Weights of a small image captioner.
Model: encoder norm rmsnorm, encoder activation gelu, encoder patch size [4, 4], encoder depths [3, 6, 6], encoder widths [48, 96, 192], decoder norm layernorm_no_bias.
Training: soap at rate 0.0026, 18600 steps.
Data: trained on scattered letters and digits in many colours, 97500 training examples.
Rows from block 6 of the image encoder of a small image captioner, named by matrix and row number. Rows with one number belong to one neuron. Each number is 500 + 50 x the weight over its row's rms, rounded and kept within 0 to 999. All counts start at 0. Numbers have three digits each.
After each neuron's rows are labels from the 100 images, of 14848, where the neuron reaches its highest value: "colour at peak" is the nearest of a few named colours to the mean colour under the peak. Only what is clearly more common there than usual is listed. The data: scattered letters and digits in many colours.
# fc1: MLP up (encoder.blocks.6.mlp.fc1.weight, 384x96), inputs 48-95
# fc2: MLP down (encoder.blocks.6.mlp.fc2.weight, 96x384, transposed), outputs 48-95

fc1.258:437524550504495534488538599467425526494520457523431485381518435504466520521513597439374527505503485457409510457577526490490584469531460523520404
fc2.258:533468499579472540488517462474556551437392405560478493492472409477546559536463482550539495576477614486507443510510477563532491495538474456398439
colour at peak: grey

fc1.23:418569573503633549424513524469455523500501436565464336509470452536510468521476536488505501454382470549574512448488453526546545527478474484544513
fc2.23:543457444436456527594489438488442415446528547519465600520492537521453472423573523523502497473556438527481469530510570509501539503563539537419476
colour at peak: brown; grey

fc1.361:506528607598535452440458461504392513476525488564486484511538574508549490480477510585412474469438547586534470512446552466438497496514428481474501
fc2.361:509645403485416528523585426480534449473531401512551485598490378484479484530519499517484473481488513520488429505529451455552566544504496512499590
colour at peak: grey

fc1.341:443502547503475441533499435524522478469487437451450588523494544520472463640550526484388506439538456533487484543459420493536519498512545555530477
fc2.341:598500541511459548571532572498481513581462472471457513477575496494445499429595443563552559496537506407431548475532550405557561503481523474450551
colour at peak: brown

fc1.86:410414506511540467474610502421497581546541421482479561551540491459527462521498522574475573592423488607529487518478544486512492439558502417554472
fc2.86:512475447528535520484538438562479499475502549498476408463495548556539487482516450482498491500656472462439532474520496496444428482468407488503441
colour at peak: grey

fc1.44:424502467518521469549555464543455499468495486465495450528405529513515463505550480515459601556499568526528589532494566523600537477453496511493473
fc2.44:518531547481498531487413510383552533584567585503523458479584478447480472533423451495465529421439405436488399545447508432474439562469423533500522
colour at peak: grey

fc1.33:538428501504458401534534506483477387520528558513492541489580452504602462468518394524408508485471512577485592550557542462536459543469529494592484
fc2.33:497450517412500493529536520538495488490425435432547451442391467465365544463424497447517576500466432459485436455530499552556495452523510525464596
colour at peak: grey

fc1.256:481486453518475516556565494557442653462573491454420397470576515515509543478518471536526502461481433484506551483449439531554481515501436484488511
fc2.256:437420444514539482419410485443508516501437487457503460583502502503518474457508487484426545521514497466493479497527498507550556565589467518467529
colour at peak: grey

fc1.352:501480510467508519472531484561444501598415403432448410483604464503381555443397543523493569534443436523505501515416535490498492519476493517445523
fc2.352:451425503451474507529480605475499544465584517510447570469536536507503546584492422454410385467512458524451518539443559536572596537482512532551545
colour at peak: brown

fc1.27:471516533395480505567447449477436461417510605454464477525503526574484408498450502564502529502441477493505461489478517478447482454582478574546514
fc2.27:579557429476535450468499538536515556560449467510415550401493528480487600430534514495581550482556518456441545548504521537506578512459547491460501
colour at peak: brown

fc1.101:525428571532491414447483618549463424447521526535545582466507478522505557560485462433507515401508453579453517541522457450543589516427540520465460
fc2.101:454616444543495646578412543483481605519531472488413481577530567514497486454460522487591548545401511500481548561518601479445541585513554568532432
colour at peak: white

fc1.235:546575422613544515552459465449444492457566599480452454514509543605597548417491525485576412523490389421452557567423489565496547542484506466562438
fc2.235:512424465550452535468534538515570517560486441538568569419564458427500523515447522552490573551537519546509502493535406502520518454472404607492472
colour at peak: grey

fc1.135:531415495471516519507574517532424565450581590513529494534474535487613520525567513567465477446613496488542464429528548596479461542528517441472481
fc2.135:507536478432423495414520455467472550517508520582494500611582509409536485529532496473537508511522548482501497522508442615400485534509573510365460
colour at peak: black; brown

fc1.185:552496420467567531445546393435416534531534440545533556428545493523523467438388517598566575455432501417485456479524464463560597491521480496452497
fc2.185:441510528570549452486473573562586444447515478531494414559429467521504513577608529397457507521573500508561488478492578475599483452518558458597640
colour at peak: grey

fc1.111:528512518492562506443550517500459516513457475512515498517491438490492469512471450580515572456483380454411566531575562574477508495462503537479493
fc2.111:483515416588474558556456486555530464517532455516499496451526602436529547518566563471527528515552577526545483542523513544477524534567477520549545
colour at peak: grey

fc1.182:502483440527513465531526522428466507502382582508556394616494498471425583410506491440561527502445481507425432481462511536404542503528413555500429
fc2.182:399532483406563480514539509527475462492573517417477450484459508554434477447463537606530557576571414554394417550549577504529487579456572474483498
colour at peak: grey

fc1.220:560480518433366399575460469477514425534481511576485379499467520529577415510589494494529555526420593504486550517507554511500505503542558503373527
fc2.220:408515560511476510507538640538542595407463540502482547477466510461506614485493535452464512466503483428448430466550519527420533449499495464515524
colour at peak: grey

fc1.10:502522514478463489609570531432439466481491507492503543475603379550466435424480487480421449444485427532433490487531509552475540496602431546489548
fc2.10:529452535491562452455517432534504506527509527492528452495582564510535581480452586515450547583575454437544445516556544353487567450423565539466570
colour at peak: grey

fc1.364:505463507537502619528503449560406593466529516526470505551519520503444495560484394494569471539562444503594414510508590442582553431438529564504479
fc2.364:445546422591575541529494445506549507552485468522539602528569573561500508493448394581565537451406447511494573592411538596455501438513555493484534
colour at peak: grey

fc1.199:577486546521470531441519516605422545513513586425564491574439479527478551551506552442432612479481569457431444576433481516476487514512478476438474
fc2.199:488564506479567509451452464441437455501556531433517530579555479461492416439506492565536396543456507522528437459560468471484529585530518434518506
colour at peak: grey

fc1.316:429411547533503469530548457479470514460536457495584546482500561539580572398502538519437492595462492503532508520513525509518498464501585378397532
fc2.316:560477494461498518482406489367536460525481513446478395473528513512441526474459539540458497438545507398518519462432540528490536414493372552514416
colour at peak: grey

fc1.288:523502527573536529589491502528473442517414497540479519507459458505569484494532521409517563487485517413493467465536539514558525414570574506438518
fc2.288:510542463427479513602481464533429527525525525437431496466539593555480561523497482538485399458508501498440533503532524529448523386491505505504489
colour at peak: grey

fc1.4:558456563573516457550678541502487512524407440440546514589512483491548540458459507538487550472512498552530521469548581507502550520510510471415457
fc2.4:456496410498608491560477549473519470384550479455441491469482477445420497476506460509502454406439613523440514478504520494573510457519510518540525
colour at peak: grey

fc1.272:452484496532545526544581481476468538457563491411447534579463562461522476570507487461586482488500473538581515582560497564477479508487482564431434
fc2.272:488440454529581557471563454534501459567510424478501380555492492645441520493495465521594542511513523459510492519539525481458528481493488519482499
colour at peak: grey

fc1.82:478434529401473501560504439445594500489446519443611486545574552494470484520586476489440615501505466567438464462505538377466427474449461476410513
fc2.82:524357409532489475439448508555504498605469455501507541577594454502583506486417543458524433527505521617470535474500476557573560462557423498464535
colour at peak: brown

fc1.51:494416501501430551450527507409486507556552490637490572520531467530544548558587476548562514606446537458535457445562557461470501519488573578516450
fc2.51:556482456548485552520509476544471528450533530415501459521510507532506460340511445417564434501546478640451544585404495537493532536457413425489484
colour at peak: grey